A small masked spectrogram model, trained from scratch.
Model: 3.92M parameters, norm batchnorm, depths [4, 7, 7], widths [40, 80, 160].
Rows from block 6, named by matrix and row number. Rows with one number belong to one channel. Each number is 500 + 50 x the weight over its row's rms, rounded and kept within 0 to 999. All counts start at 0. Numbers have three digits each. After the name is the row's rms in percent of the matrix's.
# convs0: expand pointwise conv (model.blocks.6.convs.0.weight, 480x80x1x1), inputs 0-79
# convs1: depthwise 5x5 conv (model.blocks.6.convs.1.weight, 480x1x5x5, trained with AdamW), a 5x5 kernel
# convs2: project pointwise conv (model.blocks.6.convs.2.weight, 80x480x1x1, transposed), outputs 0-79
convs0.332 104:446492540395494429478593496455458481510505518433569510531355403543562487509538460458547518451532486528541523533435548529509420539542425575440509501487491433605507489502504440478448456522568505502535482585531523491415465550404561509549458443
convs1.332 088:471421536483524494529623465442497586575524459528462476461555514490404518493
convs2.332 087:535453450519426604398552537478507515492590493530557542467544483553514459570481499572513524519588503415433455492507518518496395488448541550460516501443493496439538509542388498630532488454568411559516477435521486532548473411554482450477447523
convs0.333 107:537474553461459553536518436493585485515542445562481444546518548517478537542453411530392494492409474478476480423537598476572506518404452527556458529497447494513431395385577494410501491446594520515504479513586482435521445551535509464472487484
convs1.333 094:476496441516487446441417473440423434406408472503547578547483490524498496482
convs2.333 117:479573536592451510464561571479601517560557594529448558473474485472489391473456539480556504580469508497473528499492528540479566466498580578600578479456534607571415478557449462426483453477475537555540518489555455535545502479470430491512457446
convs0.334 081:466484539498479510444509505455590476593485535480524568381541543467468538518523527522504510563491547642487545487552515454545435495515502537454447462433497536505621545318445485481467487501453447487575473445486569478476571550543484451501511450
convs1.334 105:499499507536533446473398475517472400442436507400420477515456456453532522545
convs2.334 081:442452503479553598386518526442659564546482527530489386449568483487527610560530517502494496548495571609477425522559519515486459497441535551466525554548537534446485439437447557582452498469465505502547494530467505511541505526494459447503444534
convs0.335 056:532479418481459484482436612530457576450528439458496494537507509487456541501484424536484523511474482434479517391489493477544519469503514465433503581601503487436488436557496431406495458485519459450575465478532404452543457379565428602541573512
convs1.335 089:458481468480481434499466494459442403367438467466461488458437470466440459512
convs2.335 059:561539540481440512499543536503519500531591531472544512456529497560425442539464465548521487480517421439495585459489581480502575389529543473403504596554497515502462502511582478432430504554498397497558483475451570526488428450549415551504592412
convs0.336 122:498579554521554412604565444496658473469484421535573520440540498583576567492583560532521523511517501545466497385490468465532508466484533484472549502510499531475426555596498486516567494576584451576460499463466458439537497496536513519466532486
convs1.336 088:506517436514503498484447482505502503692545478483534440462503474469416491506
convs2.336 106:431565470434466467557431512522431508541608537492591534404529549444495544420503514534489548461447485542505495508526584518379519380531569460514466578472447436534516459458425483536510579475445489491525430587483527548488529551488499493589537506
convs0.337 118:584477526535457461458409564512470547544542532608613381507496524418599542529458405511609558542525540530571503523451538468503544484472484575541476464488525524513502511556546441522457465438448482514564475532464473557518551537535582494548433540
convs1.337 145:495498408387506523503464469493497489497477513463523478472478520482388358513
convs2.337 122:494506502552470631488513510432504485431552427473484517442543439518544533498461539535459488536490530493507545532587488531529462482427405429432535495556519549522492499510423537540582423486539446606553486462420536653444436465471438473463564476
convs0.338 088:526499399481486506497471499462438499525423482486479528537464525504483379412562559517480494504528521506514434553534592525488518590558538454524524604483554469419592453402576547492451455530391513542472431501397470564518498570495579508541513529
convs1.338 094:483502514518503480442334449466501515367455516480467476481514475504480541471
convs2.338 087:525509409527501458456485438423483494449504530510484545480490469499468509466517520521510449489505485460426511542393574498589508587488473484503572518588580509407591461544558530464533540542387583531523479515457537581572366560490504534495596480
convs0.339 155:482490519521521552506480542498453502408503525505568441464499407443530586537514414562504497481439493504485485506513569493495512482580474510590520607493451454568440553472512621512533418541498523422504512556416442522474448522560489529538672465
convs1.339 093:544538533511532511470477535550659600524555554549493561490495526483504530540
convs2.339 132:553476476470595488509504572541481398442561472481532470507422472465538573457549524542517473437539498437393446633503548435483576543540448468490506476540381524486502549618524567469545483492476527412444440511436513494472514459511467517461581503
convs0.340 113:480481425490528490482473473450523471513579537455500474502529504442588580520569580484506575418470473505562510564469501527482463519601490448454466418499538480520457590599520529425464379518474435472599538569445576459545561508532452428572510529
convs1.340 092:440461434427468526527534561483532520319506535530467511531495477511497472483
convs2.340 111:467467492465541465524521533516486522564598508445499489440526533442572486432530516361544556529504460539516542536488584533506432464556470514528575525507483568508450505603578455502495486525467383469533497483453523529497640506490441376591537525
convs0.341 107:465450601420512548494534499469519458477524479486494468499483431566468527482478405494565444565592539473530468504431444474432561470529545524464512462505443467528412483558563482582524451481572481465508427455501342504396452491492590548437454522
convs1.341 099:501554536501538555549539537530433378403421441515501531475498439491470488448
convs2.341 106:523548564430552431500464477475471460455552486508512523546429512500484579542454565550561595495564522393431495550519496499538394657470525505533451532512507511447564585491519414486438534439534499464489570507462515461465513480480428550605557484
convs0.342 089:463490499487571424505559546518441496480392443511535478398533498527460461542461508416503519514514450417459535447484582419510536492453466431499459399503597470423505567502549426537514424538537464438569469394482486500517519517503516538558370505
convs1.342 084:477568581518505507537507561508440457630597532517489468549487482546554535541
convs2.342 089:494489495572509453498486612361488550462490422482474464581491444504541569413572577424475487493464549486481444468446476537413578526480486492529597565542520478587497519509492548565534537525475451538393495556516547566493484490509479423461491407
convs0.343 103:542492541586503551539512549424609519399438494491539450594555498573485478502489536509447442565584495445540425436529508572551528475574576544456580506570475503562580565520431520473396479467456530545509550497475494473439540468508506500560436543
convs1.343 103:529545457551498561522408471571503502372526474498497424495461481440447432515
convs2.343 109:467549472596438506558503545522481500533413431582506489429498522421512502435461510434510574393466487401493450428555518430578528517477528575538542440511434514525553526533481501499379644515494524468493517532481458490444601523490470465483539498
convs0.344 102:495536521412492545449503367511492435447579490428529485564566525476472442524515462515531569378435468526500517513546577543432532514489476470492523499474416484510495500480440428392541575444450509596622526557552514475532471464471475562476561474
convs1.344 104:518468443465494476488355481513529510359538475454461567483519482541493522487
convs2.344 103:513398496478475433487524487570480599440533496499528462503533479529501429469464572457560411546535538547392486495499413499459523511580491451524553502469477466445523568478508392503484541412397582467497541514499465486459604477582418587447484484
convs0.345 101:438501421571472473556425421509525501555420451505532458430525472516440482551535588471430424505514511413526505509574501522458470458483426577391511546571476521496460496500476599553550509439500506391549462541510442475532472576466441517612503526
convs1.345 107:492482435474513549512568501486473522698480529474521510521443502454500499526
convs2.345 102:527505608526555502478494474560529563409509584418491498507505530515478400424524492473522574508539535563529462458435600490437479503463512428553518419490529408560490499407531527405393531488389547474434533501536469472509525539512436429497472525